A small image denoising model, trained from scratch: arch unet.
Rows from block 4, named by matrix and row number. Each number is 128 + 24 x the weight over its row's rms, rounded and kept within 0 to 255. All counts start at 0. Numbers have three digits each. After the name is the row's rms in percent of the matrix's.
# proj: attention output (model.enc.1.2.attn.proj.weight, 128x128), inputs 0-127
proj.3 081:142132163085117128136118179108148109182150159129100124121131143104125133092112106155165146133139138138124112119125126088156114123144120128127131119141136088140140126146135116143121152120130130129171110123117056164068163115097120132121100074093110126120119184115084225139124138119130112142136130144142133107130177140115088109125144124131135147117136149140121146108129137062115126142138
proj.4 093:123124134109109119136097121122121130174146092157142142164178121129135108144138125124159140149099152121135112127139176159077146104155090122148137090116126111136125123115125123144125054174117133149151186155126162134125147136099108094122185100122113160119108120126101161116087128117085137103149131152158127145148096136143157089126132180087136134142140126127144122143124100161110077157121
proj.5 106:143095146126112123138130139113105131135126148135151132092159153110140147081126139144174167098093178137113181099131134203154169139164131141133121172136132093167108156115121112143110094121131125144094108131127154163131127128085107152113124129125041162137095113132158106145134111132173131100151110122142113136166140150130109096137123140117130081146132093135127161147131127121121129124094
proj.6 108:105142111134132139083143192155150135167098081112190133116164138097164105148132100094096138171089149149127124133134152142108162150142111130130112128130141097141112147095146105142145120118111141132139128118147107108147108136120105098151126148135118147126128111158155111133135107145136119141150110122150113134171166132106081079125126145137158062153156115135127191131128101126091115074107
proj.7 107:150124137124091117118102153116105128086158102127143101141174134108148131098118171121167185182054127143121104152107132152148136112139114133157135153096102162166153153098126100170125129122192138137100148120143105113122131120133140118141142124139136128122139129139129144105122077110105122149166095125123103094134124138136150106144165099127099118152112133141142155188116141073112103099146
proj.8 099:150091129086125157116150162132115147158127093081158101113138163126124165121123109095092150130103155108146112123134144115127120140125163146156102091129110093139139116142118118120117129138077156150132129161109143149136152208129104171127145089161113078151095134114155136168154123108149100078140153121123124139135129131117180085120134144136138147086126120130124128169158130176147140103132
proj.9 098:161107146090108127143096145132086094140125097095173116125159134068127132097128107126148133101171168142124141096120136184139128101097086139104149105125186134111091131105100145149135149134118138117126178143135108122130130115171126127111100135153140101147106140168070173104149102139141102083116133117122152093113112144107115122137116125150125140112136110135139119179096136092114108151095
proj.10 104:123110141088156137145180148086074055136152101142163154068178086143099153108203085153123164157117139126103142136133114158129148120107116150102122164142163096135152113128136136136132107110172155131112124133107139138131133114136124152122105142124160148115130140120115129149139121136139129144151137124127147122129145134135091137100142138109128109161114119126117133175108100104122062107138
proj.11 091:097104110171103122128117133148138162153163118147176138153107166119105133140081138116164149124051162121130128101156152093071124151124138158151107119122136110140165111142119096142108146186107090172110166129128169119075147184095134097131151088112117149108093117109124133134153134121130100111138101120099118134107084147111130131120126115124108136114116130133110137110145138143118151119150
proj.12 092:131151108146103125130116124149164145141113117139113109160158127096164114143101147106163107105150110106128126109157116093169121097135177127126115113105119201115118097158119131112119156145117114131092124130147107120114130143095134114128106138156085125166152138144117123123135159118099113133159146172172140143113113144117102116123094146177176182131162070141137117158133118135108076102076
proj.13 094:154155112140120152156150147120154091089112097130155126140120094156159124164150140083100103115118130131131133120158158168093118133143082123119121101099141091119112137132125133165111066151103142138179146181121143143165136165119085134110179119147165125144119127103133134143090157129109185134106194147147121128133152115135126103120140157101125151104132146124119114165140126121149119155164
proj.14 094:143147134117157188175178112146154187132156112090162114148128085092109110128150097085086093121178137151136139122143146167091123151109136156151148095150170107104110123124150155119142112108133140148114128152125118133188145154113130147148150116190123078153115140117160094142138089106107091131128142123117159112099121129106132134136142137152155135113111108120139117109133134116145135123147
proj.15 116:086146103153144118131115125122126138096100121164147095116150131107151118114140131152107113164102127138141160122127110114097132144131132139145122135134125127119125144128111134130118110123149174142136118142143116122124132132115107132121134154135110152123134127131122130135149103127144106139146179085122153120097161092165044081102194123102098139169074129095148171143122152055154115092196
proj.16 099:047116142124134150121137117126111122114140071097122096163136129085138147103176118188101091166158130109134135098127118130139128145114103142101121132108149088138135135135120130099102159146145101102174103097144116136070101094125115093125143113103140126105126128134117176103089139157165138126155169116141133144136163131160115109119144144106134131100117087129145164125165129104135148103104
proj.17 105:172166102107155095143140109131154083119096119179093104141101094147152069156116116153167113144153130112126170104126140149138143111102103160172127151119140115144131110131145123107174126122165107118170155128142170089117116144091085091142155158104157133067108112156111098097118099142119123133098102117119141130124126127120103123138105161106137115110140157147111121137092127112132164122132
proj.18 118:131118135135110156132126139116146112124140129116139103145147095108133133121130116120119142128127116133122098150123127155182136099134092119091130135119127116109114130110127146093192105109172140106137151101158114095107106114048125084075132198126193127128167130110041185084139161137124101131144126102111129137125140139144095123124134113146097123115110129130121117137159132109126116135123
proj.19 091:155143141129096163159142151131137181087151126089158101162092153118094147116114130101110152135110111133085152121114124145148146108107087132149146156146158108143158102124131105121107093131158088143154117124131123125146119146134147102138122116101149161104158096102094207099148120131066114117155105092137105123138151154137137133150137101150109148135123143155095129125148128093100069133146
proj.20 083:085114120121134116106120132118088085130099110132159149081135130173126146126123095146116171109152132137124138099133123143175148131130109119080112136150151069150112149125115118130133150159124145120131085119152145122188145078122153112122133142143130103147101146117200114128140117112116119065111157131120132148125150089163100090083124157130096099128121148095137094158119121143154136162136
proj.21 090:134153078140113090125161116146096115116091150193094127154063120148118108126120141183144097152167136129130102119142153142113122111146120120136137110112116131106121122129134126132154144124094151124153128122158112127133131103109147136111096153147163109150114163141109118137142146128134104125129148127147141138127140117187028102117140096114123181154114147135131143086108164084127137095146
proj.22 107:089120151095134103145155161116143124084112144156081116097082130134144112076141121196164136165148140145118126125140154142163139156107104117155134120118119083155158174102149114098156145120184081153151124141134137157170129149162104122148134151103086171109112103127138133135136130150109138115147136125155128134154148138152114089125101165120128099151117142118124131094152128112145171145119
proj.23 109:070111136162136138126143141112102146132147104125138109142155120087106142121173123140118104154093114108127122134137111141127126123163152114126131119090128176111124119130119134144096146134135142131123178148130172133133124152100090136124174106138128138130113118146144082121119132134151130119093107089100149114129079109133079087112129146107136097148127156131132153053103120149149202138200
proj.24 091:179120106118117143083196171136145134154109179126098159074146151167159136150110157081106142101130138141121127118148127147133129135129089141167125107141142081116124129139131115170124094143128145131139104145135126125142116153099118115128121150123123176128161099137120111153148137140068156130123158144125152117103144109149113104081141132167128136142115154091136088136158130157145066142136
proj.25 119:141099129114181124158157128123103129091141134144150151064152109183118112167139145135094132132100170110141100129135111174157106122103123140131111096152121146096140123146131141150126094167156138139160118138113133135124113173080114124180138045101127131104129114129184147125115112122101100155127121128146106155132144138129119143132137135110112112129118133142121129107199095140112086147126
proj.26 094:097136139121121141157121117116143131122147131116142114111165119125131129127122119134131115130136150123145149076170157187091130165173092171170112103105158114140107127136091134153109114151150135079123132105153068137107092096096099152116117117117085131140143132150137133054131124142176145131093124138105151089127127103123083107099107138160127111123140176126127101149092156123151160146136
proj.27 105:103143132175093100147085120119127092165149152129084175151109129108091125147133113185127127087135128137116133109123112124206146130148162101099135119102134118135095161104128123128172125101162138138154109120133122157092105161142054100128150129108095155117112102142141179156118161162145154105152126099135135133115123141160110111126127111146118150139125158120127131131149160140121114089125
proj.28 107:131136133118163091137112067111144109140126198176084153142173130164152120134123127095176131092110120111123111139137103122128109120124133120150132093107120149137146131151110143126095139158128102147105182142113137130109129118142165153125136088157154115147113148124141136106119121107145108142168123189143130139117069139131192158124126153115139181120137083112149101169121133126121100138127
proj.29 083:152115158117115146198131121116110104129137136098145130048147136151172140156138109154120176095107118142120095122146121111101168158163152081118089131102128092141137129114143092129124124128095214143119139121107136146123116156112126124151113108121101090137124147143165137141119157134130103130140162095133128120142169124147115075120139142140139085085121108132150133145172118123141115122127
proj.30 098:128080149089120131100175188105066149132118101148082133062144175154133159103146117178146166135070143124131133115136110141174122114113119148109109119139132141127102143138126133122125127122121063145129094146139093146106147129058112131106134145154105145132120152116124137145110117100089146130122104139122114110124152116125126140106126123096133134163149148141106142128068123135117117111123
proj.31 094:123120129149109143128137122123162094141155168141113176140114075178101128158118079148127145108087149139102131125139157140065153101132086119154135139133137070146150121114156125143152104118158139121156117120134114161123122146092109130156113093112075131108086117147149144119102137148119120130142117111143121143124177129147109114138173109130125127129120106117136174050174137106127091128115
proj.32 119:160127120104118147151078116151113148091104108073142063098083155126170128111103132134120113148192095139149104166139127163145117126163098131154117127138113146110091137129123165150120084099167168146148143145145129140128120139107089136150113101122120167115110122154181098134132128134166087139120113130104151084124122093129130151120135080141117134179121138112140119128136142131151148124130
proj.33 105:125148117127121131135129129137149148076124157102198106138145106104154120123119152059099095127187124132129120122108102096138114134086134120197141119158151126118148136153145128100152172114111150123122138132135127119173119129135140119126120127152115118144138109132154072163140129128139106114132191159147122162131164123149095108103126202119112130105106111114124120169171106117149124143113
proj.34 105:207108140151108155207145111146150131103142200080165151059129164162155133144100135134127160086119119124107152137108120107130136141122140135174139155154106151146170136114148111118144164098116079129135117142136114143149142155115087117120153118153073109135138141138078152153140118134126125153114140141125125134125137107119142129128126155119133115084135133128137124121144109132150127145132
proj.35 098:064150096192144113109201173154114115112140147164163136158132112126075114119141138124082117173096106137140117127107120081135120155112126120145117110144098130131130108135115109150162168116094158129096105127108137115142162107093126137118123105119140122142143165086160115111128116094136102154147135138124120164140119115159113116109120104104082096164104117111117173120128129136143164121117
proj.36 088:077120120131146116153108121116100119109110146132145134090140136136081145143107149126120119090112146126156092130126123147139094169092109120128129106146123129103098120123103146142114147151124099129144081103127086151099129134106114147139088101084089163118132141119132143125140153133150113137151080101127092096187163157135140131176146130067144107094140139164111183107158114127099168092141
proj.37 093:094164119135184095115117140153134113113085137144133138113127150127155103134121119141106095145135152135133179134126129130114140167122142113148132105146127114147093171111134115181091117128110111173118148165112131187179167136134112148103144126176096153161086170113164167124106096092129075094142112104143118104149173136119127127146109132142152107124153134141115168132120117105116148108112
proj.38 106:108138117088167108133077111125112139115094099145148091084153153156165103122117124127152132143111077126137135148140138086075116153139143123112112127117152127139137103150159113076135121110147094117105099123125106102156141137100113134117143166158132093139196154078112100136138101127161130182103106094108134075109114135114127122132143151101155109100130169140120133133127141117121157105166
proj.39 101:121115134131104130120126136133092135146133093102114133173142143110115148136143107161143112109141155112149126129134125132126112111118081121171110144145140150109123116154122142108108111139108129134136130130142078120115145139097102116166142073167109089139123151167172109146140080121137100166131179164130137139108169100142096080080187151100126152124110107109174181115128118071149117139151
proj.40 101:141127138152085133103123141121144155101111116111097121153128154103158169102114143125157143150114145130121140125107149117144129096155109128154127124118129155147103142122110104143111139111090096118133147121155082112092131094169149115098116182134157132137146121156058185132171117142116136110145121130144138090132094136134180105156111084171147164157145156115145097098142193148138154137135
proj.41 115:153136115129137109116132152166102145118114108135166134097118159114140106121105159121114107153137113138134153152123136161120105135086133155170154153141132164094126089134120142087079131116118103102132086107115133142118121127131096122115192101094093118094167120099103111164110124154184200151159140117156126118140191151123151119140130132151132148147119129126111145160121147087118106085119
proj.42 094:160126130122108154124153092137127134117167144129122107145133100140121122100156146135122148190168100112126107135095089102137148114165124145098118169119125148146129121130104138162114161096196179110161171135133145091155123119114127116131197084134153074119128118121134171124101107127113130136104103129103142128081124110119151195128145091118124154115117140134138111117098142121133112094150
proj.43 089:100131134159119130064181132122128125187149147161105180174156102125135128128145112125093134156107086149136140139109139137090114108136084106141146136132115104103126111107143128138138093122101144111107106105116120101118121140119145155118141137103175087124176128070121164128177103129168138142128127120156106127147193170127134124158108122136128156098146147144109137108163159103116139137119
proj.44 099:108108141101125131123073131115100081124130163104133150108150116158095146109136088162136163123094115120135126108139140112114136144149140125164102115116137126162115141134140113123190138140145130135139131163082149189144164097153104175118147132120142081151088173095197144153085126112128156090151124123119120119132120124149109144138152091123093107140117111119147136125190148112128138124129
proj.45 088:137138149097158124132176106110118070129128122142129148114131100150143124139134117128106106115160141103139105114128094142146113102127143145090122137147095070119110111166105135141139112103165161136160124115138101127170105195097097136175063113128145131110110121145177087091173116135123084133122130094119149077126158121141079128135120091162134145124136141117120142129120142094141117154128
proj.46 106:097137120121149106088084105127143113130110146149066125121114106143104135102127126121114108113153123147097095169121150134091138096091129100127137129112074113137186135110167123114181083117108102142148139117109164133095133157201134111125120097113152101112107111099116126139091187117138135117133133147135104168139174113156162135158123114110099140104133127125120150104146112158122116123097
proj.47 091:157126143111133146152114124116126123119130128113138132102163141131153134122127128138096152151133048148105130161109109100161120123129080108120152150151140153097150103135142109127114085133145111138134178135098133158153135106125145109122144127125154149131127172106127192077071123088100095130100146139107134103101151088112096138104142150131108151129124174134106138191087119097129153119164
proj.48 097:125124135101147157147154120103127140098122106110153111096134107117169133173159144141097117121129100122131123155147134156122101119146119132103141125136138093104101123138160164109133117097109097120109138121143140096098124124149156130133101104116146157138138117131109092145156168136118108140155150082152106151136097164157104098151093148128125122098125124134093114088250130175132148162134
proj.49 088:098147115112175146104135163099133101205117148179114102134152075140083121151129086091123129140143138134124094170157116159171115120157169129152111133097129175111108136131127116107062100128165136116122134122132127135119130134116124120141132153133123128123136150142083121175121129144133125156139080163141104172124112129136174120136103142148115112140133140131112097117180114168139132149135
proj.50 117:105137138152119093092128170124149125099098097152063174150084108119153120132149171199140092150152125121129169123151136129142135143098136137126108166147117153156155134141135124116121137146130059126123121125125122130145130100155152156128075158121130139140122135137125115119151101128125100106095115094117118100131149123117081130140109147097117097110128179125109143092146138095128176172151
proj.51 103:119116149129110116076102179113109094111138102099187135121162151134174150078152099151144132198109084141119155121110089139159120148111158109098140144139143128145142156136136125152116128103140158148132113128128133115136111151135111136171125143123136140109106115149192126116134062131111119151125112123110124087130131132108152160138122077158142151112137159132134128138103161100116156076138
proj.52 102:072151114125169081142122141138079133098106111152148142096177138134128108159146144169108073115106101134140131108141136139120130147135132117123115112101126135130089123134114144188152103135143172142119045136113111144129158164143118150149112070138132095130139139132199097165165105127129129137141098107139111117142130140102142148152119101109124122148145120137110161117139117127108108146090
proj.53 099:150169106132132091144092094136150092114134172126120162152103145159100099174099113122151106105114119129139145122126137153140112126112133133155141129136121098121144113134129146107146122124105102152143116139121105135153156132144124130145129086142121110132126131113170151162143118123132106135083112130082139120098083074127162176107153091113101147156100166100151112069098130128166186175169
proj.54 105:087181094154186113122113128156200083101101129130187158163167110125175081167105120068080084118108123131126134113127115123107148128123118133108112116119176124141112137125111127125127137151157145136124134117148118142133108129119130119141122131142120153127105110161135160104137092136134103141147139123132142121130128094143174097117134133165152124126122112093163127159142148108160178123112
proj.55 093:103092143121152141103150175126091156078113092131106123116111100119114144137158143176085118187129112113127147138119130135119138101121101132193129132145150171121178093140148129126128152133136092099137106159106152152163124101096112192094131169124125124147132136122152090172127115123146157085120143150153127134143144141117107143135110106138110128147148103139140110139122113162115079138084
proj.56 105:116154112138116114111113099108153082157129182162108132159138119152142119115144138128169119144137106120140118158136123149162087134116101131183150145120125158096132097152121130067097097164128075154128114133109123131142131153135123145143106131127164145113138126119130137183184089133151107175143151185141104134149111140117084150123114164103135152128123116159111135183128095107107152109135
proj.57 090:145095140107118141122186154125145134173144170146073140109092104123098135106140103122129158109145165140118094148110135141129143093120162151138142134101128107146141129101131127136140169108162155156106110143108171188116154144140094159119132130125078138132087130137169072148111163128169130091136117149106143150098081127139090160088135132133124126116107114101148091111133134127127089119130
proj.58 096:248141112139069129140167139126135109099136101151116154162099137130202106122154146145156145184127112116128111131125115161206111121114142136104151152137137174114122112132105137117108127131141143141145103137135125121154139123099118137139132145125134114125116129139132145123129090124102130131136159142118144122099108142115076118097139150144127158134103134122126100167130118126115087117162
proj.59 104:194120138107119147101123107106133120188141131160081157152148091163138124167119080077160181083070129155107132144125102162103131117141139133111158131144147130097116116116156126160081100116114110133118105128135146087121147104133125104153153117139135137122130127125137070137097154116083158159122130128123153144097127098142129104110160153128135118153123142103136124090130116133140097133161
proj.60 093:166112134113083139060113187148147139161105099108134133123090136091153168120094119115179098124214108112117133130109109127162141090110115130107139152124109154148106149135112120105168143128156113136108121142116102146143138120144137151095091142140107134146141151121147115146143130121155082120113163124119143132135178091113093098123113160134100152121111138120098146177114107119143154137131
proj.61 098:147101170139169126148204180081124124116127104161075126109169109103145134102200120149121115159085132114119123161119139173125135102152132123134154090110095130133136124125131136138159103115128134130126093121145119147132129115169119114118118136131147158121163117121120130131150146138153116129149136090137152132141120126139145124111104119168120138198119167098134070126148179143151137142122
proj.62 111:203096113187051172092140122155107159179154116098095161203083175109098181141109131132139145146126124131128113147140117128144133132138138126101112130128152097119120129133146146104175097102156145131165104134122121108145111158072109147132130144106136131117131107110126139172149114135123136132138155116148127153137140137111107108130115137144118133150121111116123126134172123131134119140111
proj.63 110:125131114136123135106130136145133188151120112129142138149096156100105135142099166098123126089112107133128090106110102115149121101128141103017140137142134097131144134129152125114153185144124105144116101104126119122100127152129117103146088119092095184109151120118090140120156151134110144148095088124105121109111100126088115164140135078142134128133135144147149121074094132106114137126155
proj.64 083:135095162125142094108141169099158167065152098169073168106115112137131124108133113165155106154111098115116151132146130120122146115160122154104135131123154163122172078145137129121136151115147079144141093160136148148133126187130085146135133135123103170118104100140147132144149140137114157106091124098124122108136129112095088157139115131123121081175127152139144117105085129118127150148119
proj.65 097:162137127158112146127155130165179164151133151118121149157128173089123127120117159124116121139126174120133122155133134205197121136133136140101127113123132126127121129114114153099133135130168094153122141153141147146157141101117120095120160151160108164151116144129107140105088117111099120088158087086134138107136154132110132118122150091181151108188144137144150143105125108087104095112133
proj.66 080:138097157143092160170120119098128129127176135069146149133170107109087158134161100125069136103126118128119131139118148136128114121133096150142127124146152183114133105129135134147146120104111080130123172143126102135136124127145169171109135130165152078163116125138096192167136112119128126100097141134120120140121139131097128093131120173094114142101121167120110131122133123153136150188156
proj.67 096:200136133124150107199134119145095118114116120128136176065120157146148110162133141176134115072138163134121128124118123095138134117109133118118108136152140119130133139133109146108129151115100135146148064119146119104139140106090124121114122109107175143118129125093112165123144136123106102134103100102107151111134121121075134174124109106148151101139149121148120111123087084140124088187117
proj.68 093:168119148115137092111107136112115118122145156142102163116140124145136119106126080155181140163136129115136147123135120147132115117082134120108107141124172127113114145134117166089125118146183139110130134139108127139125143099091110140115156113132128119131131162118145140120122119113140121157132108216153123162163115118081152146142109142147142094187140074123156132184079078129120132118081
proj.69 078:127120119148144111133129081141121130135127109127101114151069147116075111126095115158135132134135122118135117131158134143123128125141145113084104113111147077130081100145147113152134087130150119156123089130135142081133158140088102115171158128131154123107126139106196115120152054109120091170135061120113118144128132140111144153123121143126133090151132155151083132092115124132103177131123
proj.70 095:109130122167122112102120154133155113153156127132181170141136120189095128192109131118164071119100194110137132106154139170126151129130136127084090147117117129159135169139126130161076134137123115101127107129154088120116131087104129119122075144140141154155143136136116105065129147114081122123122119112130136147130113138118138131144142145100125111129122094125144162099103107125129092148111
proj.71 075:188120125142089118129154160129084104116152134125193159097097135138158137124143126139086140175115169147125109152129131169122119120102086147121153123172137104102117120109117141128113100134120144146141119131113121145098146139097165141104103142105113153121129140111086182161128160112103109113110138089106117126150134117118123126155135087117067088163093146133116142082105104145134145166147
proj.72 097:166136154108121121134103119124135118152150145142076125118127144117162107094137107150176129131152154131119147114119138143124167142143114137127124143137111130164128149105122105137112134114121148117156170107152128148139105139176106077140162107125044105115081099183106158110087149162125156100119127161139157133133138113112149138113118166140178092095147098116156124157087111123143114124077
proj.73 085:103118128155130145125204124116125113117159106159126091159123101129113145120165072132145125145085180136110120105125114167144145135109110132134147114114135071130130180111118111159102162121111146135119091131153094115096172133118106128119119147152094087118116155134069124150170095135132125141129144127114146136123112130136109123120084158148121129116121135126080074170141144169143163120116
proj.74 088:123123143135129138113130153141191144126146152085153155174099129133098161138102108091122104122153133150139128134110102114166119151066112118185119130182114107121149175134124154094149123114107124129161161121124166146167100158154161112118128114081109164092114082124116134152115123146141155090150145138136112153151152120129152116147127113135110132142128084135121180109156124134132170113095
proj.75 106:096132118114131115116088090137096095103127138139121125137139132160120134110127130167156128142113107138140089153092139103075112128114116137193129096133116130108131112110111134111172127100091206127130120100131118113073125122131117143141132105109132117110131132127134147138152153129145113140073109153110117111154107134095127179155076137093129112077143144163098102160096112150120181159143
proj.76 102:117106172138136144169136050131145135134164137088109115162147127087112147088147143113100136081178082113136133121103126148101146144139176112091137152092094137177139112129098116156129169145107134149092115116168093090109135146131122140144104152162124126126132111152130109095186075129120119143144121138137130154142121148148160125146128148101140136093119110129127137129124160112124161130118
proj.77 118:145106139129153123116199155125116107161128059153153091082126112142149118110132114120107135144117141115139155125130131137147127116123096132059114146140110073142135124143132118130122125148132106142180150137143134119159110153087115108160109129116150157105094128135178140051129067125105072129155139141142122151145131130164135097121147127105116127154118113129132162145091132113118127100110
proj.78 084:149120140111136099179094110134118135122148110120135137112119148173120128153117081191183131105104136132138112131105103156120136128099134138097143099145147140124147136115138128106148155141129116108168094109167145126141107097083085092127120151119091166124128107155153084070108113137163126141130150099134160108118107139128133114091108167145156156119124120118139086197149154157150109152128
proj.79 111:119146104168113132104164139156155105156137110141180106118111099116137103130125142108093093155166158125115143125129127144136155154138163113131130150123085127167135180121151108208110136091140193101124107122105113162196104119088123123123121128131100110137154135124161107067087125122133129131117144117135129123140146129125058111118125117134123109127135146150109151113111115131112106093117
proj.80 108:159113093097115137065095141157078102169113042118123091116128153179160141135110132107157132141105129124132159115148136129094126127126163138112135101112106096102116100144117134127143128113092151126168129124138130125103121160134107115123129092133153107122106113138138142098137158131137119124129178161155133126127127130122156116115124125130161174093145089126157125172076125158124101089083
proj.81 093:095146136137143127103124155106193103130130153160113146142139046133114117138142107073102087109152133136110156119143145118131139115141135129140136115104133115130161126131135129124126149131159108161120177160125153122129132144112130119153127133136134152138086135155126127124098120122086098123136141153142132103144107116117113152132135123112151118164160097143148155167046088135105047091091
proj.82 091:176122133135117126152180140111097137120131127157162150108131122091109138097142129122115146135155142130122116121099124110102146111138127121130133173124115113146147115117120072144093152105086214114131131120124130134162154109052143094105134135101120126122150145093115096092102088086102155113143150113133142143137168101151092108133136109167087165177107138090129134137128143121133115140111
proj.83 117:141105134157149150211149085139102196065149173101196077089146163131117130104128146100085137120117144126137130132150170128110110152117123143206134149131095168130142142142135131099139106115118119115114143119120119131144132132122145127119136110135142125128164129132120106143147114125164116150151138122139137118136125127130141117159122100174153146129138102122146146112146162135142169091126
proj.84 110:123118153096135123065111159107119134112127107106156137161162113092157146067162123071136137162131147127120119120118101129104121124138110126154130125148165123136119136137125124136089137146110138118132158120112157133126104137091111092140175115123100148112144120131156075095081113130154153169105144170127111157150136109128105113098137147096112081166111129126146111098125079121146157182171
proj.85 100:146113111141084159144182109147105147113147112132171106120110154132139138150112187129103132153102140134105127142117097153110158117098112108136101175128086098135159152116121130139087091122138178122140143127109162155136123098138162125136121099104150115128078136130166133118053140112103159090111135143129113157139155123121103180129118147108102141136131122147094126152115086150109086157115
proj.86 103:132136135113123111160105157140116110122113100098151127121146134130117101109112103142073146118170144143137177084128120133172137159092152121131110082163167179142108131133111117170118112152120140123128111127105095142134136135159059114138126129115094103131178121138152169103159117127145131128107133125113124106128129120112179078098124148150115137123125193119121129191081147113132110151128
proj.87 100:195110119117107126120150155174114167171134115109175104122104150105153109108107137106120101137179183135128097144118103196137152099140107122133120148130144125155095156114133137144105090112169141108091121101140113111097117101084135107126155127163094110133156127124127076144110125131149138146120110121130150137122136141121120098111136179123148079108135150128113140074123114145123125165155
proj.88 088:159107130136115117096132177152164139113109071146134138112093113107134107095088123099157117103134112115111145131137106160138139127075125120062130140166140138112174094139158109110118154161106057130103090119120149121144121153126114139113127174151132131132150115110108079106157118127150107131106145124111147136099156096116073132104129122164114126147115137098146095122093127086136104102112
proj.89 097:103122134162131111130151175136129119138159124155179149128138127132091102132129048131145124157058160119119137135135180141101152134139157141172144121109119091138138127103134123093164140122124148123114089120164144129136118122076097100102144176135095166127131108113144075120133158149169116112135127135124151147143128138108093133101097144171118086158132108109124096129114126134114139122092
proj.90 101:078131124097153111133067106139080133097138069126172106153119145154118112123132091170109125193097100153121126140117141146119119126136111116112175100131142106124132138102151140140172088115148115143180165141145135117150128112161129102109145181124171147136122112115125165119137130128092141073119152131125124120102110116090138120124147127147125170127117115125152113128087092127128093150156
proj.91 124:101112140126121144145131118114136124105149167143129101107121104121116130110139141135119135122127110146099082158100119096132142118122089097130142159107100138117169156108132123171122158110150178114143153115126125094133120124040139100131136129103164108109147140099097165128111110123109126180116121159103125117129105107125040132107123138103120143120127132155099111191074100141126109108166
proj.92 113:150121150114145156200154102125116125072143146096150118156115098140116125140151094152092123163135126116124153116128115140129115114087154169217149137149163137112156094148142134069118138116128094136145150137163114092123151102122132116152128119126152128115119116145117140124158114128081089128113144122132128092120112137105108125140099159160156164074137151132097088152136130128126113163137
proj.93 105:087136123139138162178194139100121162132115116161121118127128104114093139185157153123106138122144111115118143114158143144137137114200122115094106149084139159175106131153145116165097120142138117140110157132131161107119118132168167110134114161113162146116129111152104067149109142136100162117126134156154108152146086139132153099141113168100130113124135131140133129097159100165126147150115
proj.94 088:125107132128085136095066119112126146129134083102089107130126168172148165126108143153176136119091097120135148145138144105126107133173144139126132094145127167112121102135144158125172143109109074086130097106161087087069098089154145161134109160122129122137144134156112116102107135144139141173139124139166108131127132152151172135154134137093156145103144127142131142101138139137110115115104
proj.95 113:130100145141114148127135120126133094163140087093157103139114146121115150107124063091126140146155071134150121158084133128123111130132105100076133169143084133129086142113110133119134116090125172143115077127119104152123155116150123149118123118131132124131144169104157138088142090111171101141133122125130109128162130148122177133151114146101118092097110121139104146158109136097129208142109
proj.96 094:113122140140083146133106114133089152137137095102097135140108178066127156119148145169132162109124148138118115115153106127136124153143154104075131119140136147113126118125117130114081134119077120130137109096145129094107105160121174099161083122115109149111114098158096115121119126132104136130093151126101130138116081077107173135117126095139094124168130123101169101118097114177146152168108
proj.97 105:160139140131159133125154131118144120135136200123113151126148095130092129116136075117075138108143147143118113152123133110116135123134111141148140126128117122129163093119135097119107139126105091117112090120127138110155133128170113130158082159103098128118174099139133050124169129133148128163133103109120115091127133141106127160126153085133154134134140114160133164141066116077089090081119
proj.98 094:125135160151115124147089059102130082095122157115071133124139116154139141115148119147110137085138095143137135133109098119144111131088112119113122125166138119112112133132121139130133096113118144106145161130116120110173116108092133155141108112130168091131134140122199117069133062109144119129132127097129121068156124144128112112134103103104121097142138153155094144188119153121105156120130
proj.99 100:117130105129129128154150100146125091139099093160168111110120155146154092146113105109135171112098090133125087128102091097142119138098137080096143105135095137124111146113123116117147169135111097110107135127123140142135103089145140146111108185164160127154115146129137101076070144122138137131128125122116127134131129118166123097123160161082112098105098146123120125099183130139153186151169
proj.100 098:100120104131150109060178205148177179172081102156115181116090164161134123185093110118127098106096148137120142139145138149127140163163125119152124116129125104139114146132135126146100094116098131134124132148119161146093126150142108144128147123143125119125123120127151076139113150138170159141118108119101138138122129095112148137102140122148120114132120146108124128099149114179146136134153
proj.101 113:199160120124100110123080081140146111164124142102099139159116134136151103133113131113171129114178131129125124154117148145139134095143170150162131160142117204124120117114129134109107117129101119110115080102134099091087153113122125160127139156134116082127137119125092118190166133130164155147150117113149123136123116157148120110151130154116141110110138132119113119136205155125113114143125
proj.102 106:176118137099126130125163088113103114138154099144111099163115087127114138121162103135127120157144159130107119121100116111074161087122096123142113151082123077150160144120098111114110144110146198133151131128129154136102147152110104106086171129122124139099129137108078118141108140130156146113104145150109141165112090118114146173108099123141104162132107123124126064128096126137142131164104
proj.103 117:121140122168107141098086110134156082144148162128166135175174096145139136138119102076133126132105103128113126156115133115116156121164069100147115181087112145139130134113096115134093095117159171111169166129133137153113099132096132114139143094098121134101102116150109185118118102165151148126091153145129135120152133104114092103132128145111111105140108134128144130153089108115155164148148
proj.104 107:077132137082156145129116130111152092160092120126154086061194096150145112115140067095106143093142108128115136129130122117097136144152149107125129094126125127144105120140133106135129108121066149118116100092165124104111118115165117091125116180132107094120151101134081098149157176153162135125110131162119112147152136104145111118122131139113133112117140123131128161122091085133126130124118
proj.105 096:099114126125152133111158127130097151155127069160168125162172138123134126137177094138132134157080086122128141134112091092138110128140188101088146143150131186112090126133103142146100163123108121132090136115115115115081129120161172148146123105147146137114113126158144120110130104124154114136112104180130125189134113136116164160124111153125137129154124106137115095111103091153117163148124
proj.106 080:161153106177111121145167115149163181090129141167117147149086153081154097139124188137114098142121130128128144131120138142143103122125104160123168110151152136108110096127112141127119148154114062121099125150156142116131152105091139123093146171169124149152158146098084117108124166109107124112121123140134117164125127127124103155132112128147107163182124128140107083115097096144109106137120
proj.107 101:114123142098162148125140149109091162125114118119109103133169091106101141122168128125092111147143108129128123138136151168134130115183140148105133121111125156150086134115130150122164112121134064085107117120132156105198106112156171133110142166112163110134171091096116081153146128143148172095128088087116136107128120138127137153161155084114146109125144105140158158102147131123116121131113
proj.108 109:127151113108162135080145143150188160130109099108094140158090118141138120163113133095094104129158122134130111137118107170142120123133115135144146100160130109131152131132132135158151114134158132112153095106124111139133095116091071120169130124135092130123128124159209091120084137148143117163126124133131114141144187140121163143128100122188143146105140156135103105132161123166119082138122